config = dict(
    model='segmentation model',
    dataset='rendered made-up planets',
    train_examples=195000,
    image_size=48,
    crop_scale_min=1,
    horizontal_flip=False,
    rotation_deg=10,
    num_classes=4,
    output_stride=8,
    arch='mlp_mixer',
    norm='layernorm',
    norm_position='pre',
    hidden_act='relu',
    mlp_ratio=4,
    parallel_block=False,
    inner_norm=False,
    drop_path=0.15,
    patch_size=[8, 8],
    conv_stem=False,
    layers=8,
    width=384,
    label_smoothing=0.1,
    init='xavier_uniform',
    residual_init='scaled_by_depth',
    optimizer='soap',
    beta2=0.95,
    learning_rate=0.0024,
    beta1=0.95,
    shampoo_beta=0.95,
    eps=1e-08,
    precondition_frequency=20,
    max_precond_dim=1024,
    one_sided=True,
    adamw_lr_other_params=0.0018,
    max_steps=9700,
    batch_size=512,
    epochs=25.5,
    lr_schedule='step',
    warmup_steps=290,
    weight_decay=0.0,
    adamw_weight_decay_other_params=0,
)
Rows from block 2 of a small segmentation model, named by matrix and row number. Rows with one number belong to one neuron. Each number is 128 + 24 x the weight over its row's rms, rounded and kept within 0 to 255. All counts start at 0. Numbers have three digits each.
After each neuron's rows are labels from the 100 images, of 14848, where the neuron reaches its highest value: "top examples" is what is common among them; "colour at peak" is the nearest of a few named colours to the mean colour under the peak. Only what is clearly more common there than usual is listed. The data: rendered made-up planets. In brackets: how many of the 100.
# fc1: MLP up (model.blocks.2.mlp.fc1.weight, 1536x384), inputs 256-383
# fc2: MLP down (model.blocks.2.mlp.fc2.weight, 384x1536, transposed), outputs 256-383

fc1.134:133135134160114114123117084143157131084107122092122152110166122145107111156145088123122166135101151144142150122144140121145159140161178098119126116134087115148145177138112132144121131124097141146152114137106155136127142085162144113109130090140086166115157135138162078134179080093093170159141115137123132131148102140130110070121117137083121195150092122091146125150166155158071124078160
fc2.134:131143105090146095143111145138128113132150164155108164093130092119145134126131113122135130088213133142127099104100173140117112113154120150111142115141114115131086092098153104158116125140109100120146079097105102113113107121113143146163121134111177151117129141157122109077111180213133150132135137131106143129120143130130123122138126152122139092089129119124166094131094115123155135120139
top examples: glowing rim (100); lava world (43)
colour at peak: brown (39); grey (28)

fc1.268:172110094160102082145154112124121131107122114116133109139122105133140120108117110133137154122191108124164150122122140138142127119129124174144069147121109143132103134116118144105118090140143159171116135124116097114130121162154097152112092145183203125074139150137123114132071155140144134150089140120149146148129135134126152111122148096149141109170146170124081166117111130130139132153089
fc2.268:116206149132135155111122120147111137069125118090130130156135106102112134126154141147089119175144104172124114152128098167108152100118180177155160140137153101141142126143109128148120157138106155132113146153115124124129116125120128108133111110149063175083148077136095101143128091110135104116114090149137148130125139121115147156117150150094102121129051169101124141128161155127134122121154
top examples: ocean world (100)
colour at peak: brown (33)

fc1.731:160086142100132114131089152085111122136156115103153144110089130098170115162101141121107176162143175129178174114170128151138138152102144192153095113170167134091151119125151131132143149100118113159136145106116091141128118136120120138119150162122136118116163170129129120126136091143125131175128138150093158093127162112099128123104119103097171121141105084142074114140130135103135099113170
fc2.731:126153138125145117142136123140110174149131145169102149129133078129152115126147132170137112120126092112080109161059108102126125095145156101104134112128094109136116160147093149092150083118121164102090097148174142145079153125136149137118112117129148128117121111140146147133103166080157135088108118140149097157077155155151127129133118131137092154136141138079119139099159123181096112111118
top examples: rings (74)
colour at peak: brown (54)

fc1.626:105121131148174160138122118161212152129141155128111122125096094126125106143124136150163133143187102165131138158117137127163131084125134162126129182137142111121108134163102108131096092187092138087155127124151145134124162123084123111094084056136123139138086121124082150117130144122138103148163115126124110113121112112150156112177149134152113123100143161079068160101145137123155141130107
fc2.626:135137134155104147093121142136155138115135102169109167134162111143132105141172135092109099134119127148139139133143140137122121147188126131086134119092112158127113108079124127177142110099158077125130144185124143097138106125141129133128123165141113174148143159157139166159121090140135128127131123118118123107091138139126075107107089131125119125118117160120158107138091126111118102126112
top examples: glowing rim (100); ocean world (38)
colour at peak: brown (53)

fc1.391:135087161169185151144146114120165192120136133153138152123130143127137106100118149145139117100107093159101169110138139123181117130116147151100140141156083102130124119140102122110100111208097130129176157115130092105145155090101149131110116110112159159134115126151093164108154137112131134133129119121063113087116127124141158136160099109145120149150116149128115106151155168139140121120117
fc2.391:114166118119094107071123175096142134157094141125118164121121067144114120135178146116166102102126140129127137172111126102124158157134122141146111123073152134155106120126134127187112105114144101169125142152118090109123118129133087151109127115123092131149170102129139130109075130164137104099127140128104130152126122149123070103116081128109133117104138144090165093122119109097122120103135
top examples: glowing rim (100)
colour at peak: brown (45); grey (36)

fc1.708:132150178133129139129090146100147101132116126147102142168151142117143110107171128116130146071134167090077123118127115093141106107149103174135134164121136156119149139111123129111121122162113122118145150130121132099136097147092127137105126140142166164145109153086110183126147131149131164138171173135095166164127113129107157132115116111176120103120116184114132105132132145136113150138132
fc2.708:111120125129125128134148098172154108120098113111147117069122141083152106129072117141054115169133097143159122149137161167142144134102097113141115124116147087118047114087081091131095119097127133135160111133121082158146151140136150143167140117175115113153123129137126103130123146092137117113099102132134120117172119158143116120138152151102152151159138125189125156106152110124143146135111
top examples: ocean world (52)
colour at peak: brown (35)

fc1.424:126111167125137098149141131152120110131126116149119198123084153135105122131141142132146134117127156123146142151126119129134097119092110143163115144115202155120131151119135093088126155131103122122109107123144130115115096123127131093132118119154121133100093141134160138051122144114130125136125119116107163115182127157117147157178153150166074153146137161144079135131100113114088154135117
fc2.424:129168097080112134113122113156080127125100130107155135174172073126118115133153118136142131154195122140088096097108145132122145127158166106174107132139100097142072112117137130143153118131145120155122087094119136089112130114118142138147111145121126092114118142174111079128119132172128112135137142106097118182127180135113121110100129137157144101078128101114204095128136124132113115091161
top examples: ocean world (63)
colour at peak: brown (39)

fc1.485:146135124145162131101109118153130125092177154137112090127143158107143105117132129118162113154136150143127117142165129135115126126130119106129166165129136151143101098132118147132078133145107181162103108159180143117060168132143104121106157075146134132121111129158128112156115120141123151168131130079129102096150126145174100116121142110138111127138095108178101142122075118139158147169108
fc2.485:103119149120103166075081140137115112167132109133145174139166100157106142132130151168191127101174099120114118091080099143105137112119081118127115130134096097126129128125134123108152157118157111108133100126101111116155128133131085090125127142113150134153154105147116107077153103130110107107144124153153126110133116129157123134075133160104127127083153124079101158145122109139154130054144
top examples: glowing rim (73)
colour at peak: brown (34)

fc1.666:128123085115159139131126168106116131117107129122126171148115159156135161147130115157103141140174106150132139111125093125121121132105109169194118130186132115134157149127118115139136094186142128129130139158103122139148133140095176149165114170146095132126160168129119134150148075155158128164097124188136112124088115105139158157147151103117126112108107098142127077103123126124128117092108
fc2.666:122143176120119148085089145163161146161155125100102116106151101132107135070154102131105119100110151108127118104100174154122148098136143115091128093124126114112089134094123133125073137114095163102142156152108128131130158128132088141146120115092142084171111145147160138098122102142121115161088162112133122163146137150105119135110154100128134144110165125117140167129126087113148152178112
top examples: crescent (51)
colour at peak: brown (30)

fc1.714:135108124136109079125111169181157080143145144135116160123167157152136128130096119123089127126128091128092107123132123122173122106097104162101124140133088141151165137133123158125163127161169142134124143132163131141105159090130145133144134097141100116174146131138119133160131133147090130129125140100181138109121080124113144129088152164111106123110113117140130135127082155136181100126114
fc2.714:122132117146135161116140123138131144082127148131134079111147097145112145117123138146102131152125072153152123102119114155138166080116151127095143129109157129102140122094131167147126118128144130152116135147095106112086120116167145122146135128154115120129183147146122098113145101136117122134160157155110114152102142123122177171124100100182135087141148117090085131111076109136147082114125
top examples: crescent (62)
colour at peak: brown (43); grey (40)

fc1.396:127130115135144137134139150109097112109100113149143161132145131144122115136136126151097131119127126135134104116112129133110125158129140108086138112138112097128085115125127079138153114147134129122086130129180106088167106104120122105141097087131129157124124144147112116139127089129120143107093130143131117126143145123163120101096115114154095146165146128139141139065157185092124124154117
fc2.396:187081140127147131141153100128097095122128141135116132125119158154167120147132168135117134147131136160163134123096138091108138136092138145133082132116143149104120109131109137123141072169145169099148116118094114148094089134134113141105127142076129129130141105163138143120154133138108115154118135117120124172158123129123138136144130123178119092124101147133131143149122045128116160137122
top examples: crescent (60); cracked ice world (33)
colour at peak: brown (31)

fc1.595:140121176136110094140090125136143073104124094141098123160144089136150118166139131144148146110139116139130117104100154128126154129174158151173107122091115111122097130121125142166138124149094134149082138124144111138167170108152146147109122132124138145143088108132132132119129125146113106074115135158102144102120123120124129126157117130155150115171131110108109138117077159123142122140105
fc2.595:118132129150113151121144139144153173122104124092120147154117120142127129061137166088058129135120143127096158135137146145160112112146195142066137131166145107109091125089076110160131123147136120113144107128138166121122074139131106155128080152106140096133136086143128124164131130091112134131160110123153125187163166132108114158111126124154158154107135118145115141114145137146116145158177
top examples: rings (70)
colour at peak: brown (41)

fc1.699:160146134141127119128118127098140108112102118106110133140154155153105131124100161116116078151127150109124133144116124163097115116140144113088097111131127145168156102081144127117124124109111118163152127118112098151122136111125111166121159093097144113091162125111080073147125155124110148166113141089109139078161106168115117151134095118108100104150107136123112148139125124149144163115062
fc2.699:141135151146150116128161128149144142107114136145139132105110146104141116113121111140103168115165104161148103114140129119106126117075124173195122096096119127116062169158121168118181137106087143073101146133108135130122134089122179117125144129154105152173095127122153143113128138127157100096126113169112141143099131143099113104149189059141126123134128128166121147136153126097138104106174
top examples: crescent (55)
colour at peak: brown (39)

fc1.629:121153099196118159092120173173178141118164139085145143121137130105123099127082137101114153158160109106171081130125152144133122121114144171137194135101109129136139138147096153122174101128122124187144143165144088152094153109126151130142111138079137130120120125101133117138135143133094135146107119109139097124122150113150106141144099081115097154117105102098093112123114134171148101083131
fc2.629:141134135084119150119130113111083112112102117104130113172172112105106132165152134156149111103100128110092128108111120130140168116118117090185065136130148083129135138124079145093144199134143145152107124100101131099128107137135121151131115144154086101138122117149126126116110081114129116132169123082127135143134132193101128153095116124114141119124147132118179148138136134109140119139142
top examples: glowing rim (76); crescent (55)
colour at peak: grey (26)

fc1.27:110096144130153125140113078147201151114102165057098139100127108161147116139101151130104129146149118134127150132117150116118167117108163205119104148139162114103117158087116143121126139148144171155126115153141108125134155148112075125129146094076136157126108087098097119105129122144108137119145114148110136088162157122130125125156119130125157128084139164131136124133118161119150088120123
fc2.27:102140125123106107113139149171067148154191138140134098120158120092099133100157113134105122117103165165159136188136092120149110141152099157136120105075129156083145109166134105113074110092112125097129140154133112107145079139160116106099105175155144106127152177139165115116108108119131108151105144123149094105103123119134139140105125078132097147149131173113166170109113134150145150103134
top examples: glowing rim (82)
colour at peak: brown (56)

fc1.709:148120144077124162108122148148116118135135123145153121105110116153137156102106104088115157154146114135143148135136131161137102151118149090115167162123124183149155100137188116106153115126090125102062093112109152098076099129126120126126141147150096121109150156128192111113110169167134131124169100124120092155142095086112091168121127151120124135146157130163098105145122118132105105114085
fc2.709:114125168156139148153145112089133139101121134146104135116146153110122130150156153121132159120158118121100145160119135131141105136149114154080124152139107137143123134090108138108113102149161141138171142148143149101117128118125163133168180140084137124153120101135090151149135127142140073080104146121129114120125166125116142105132055148073143125134117118092111148159103133134153133155106
top examples: ocean world (54)
colour at peak: grey (28)

fc1.352:127141148137132113152159119132120122126143076121115135098100187089152141136175137108140135159098142153122170050177150139117112104162173117105084161131119147141131142141115115111097124134158085144148101169178116132119126118097119164112118111157139126156119100123101159108136180106124145180146106087118134139140106114156153143121065114108106073151132106122128179096122121101095146129124
fc2.352:124107116116131134134111161100115119134076144195162149132124111193102116109096106111144130065094119131135106132112114126157138118131128134149160106124108128129131127104081150166105137119086103119124153140103154145155141143167093124100128115123132117152150170097125156131137169166137133088116098130151093086109108141166103139116184137127145136084117153133144131140128087142143166151129
top examples: ocean world (62); full (52)
colour at peak: grey (33)

fc1.683:113110190139157129107172125108175148134113119152136158120130124149134134153139120154115169137123101116129165124139124111136138134140105132116153148116119077163115126090088134145162108116083112107161168110110149100145127117135089139097113114125138147127141113107116142102149104140057096131140096138116145177122112152134153108134171120127134130103093180121139147122140130149114090122143
fc2.683:077139130104109130123122159170134118163136118093093130132102109147114111134115102129130131131157122157110136123122142109156144109149118135124114095153129097160111127145083126136136130156110144120160087153142115164144117153140146160163154093151080171143140148139109180139129153194174122118128139106113113102094119083142188124098101122084130086166149132093148090139151154141148151155169
top examples: glowing rim (100); full (56); ocean world (45)
colour at peak: brown (51)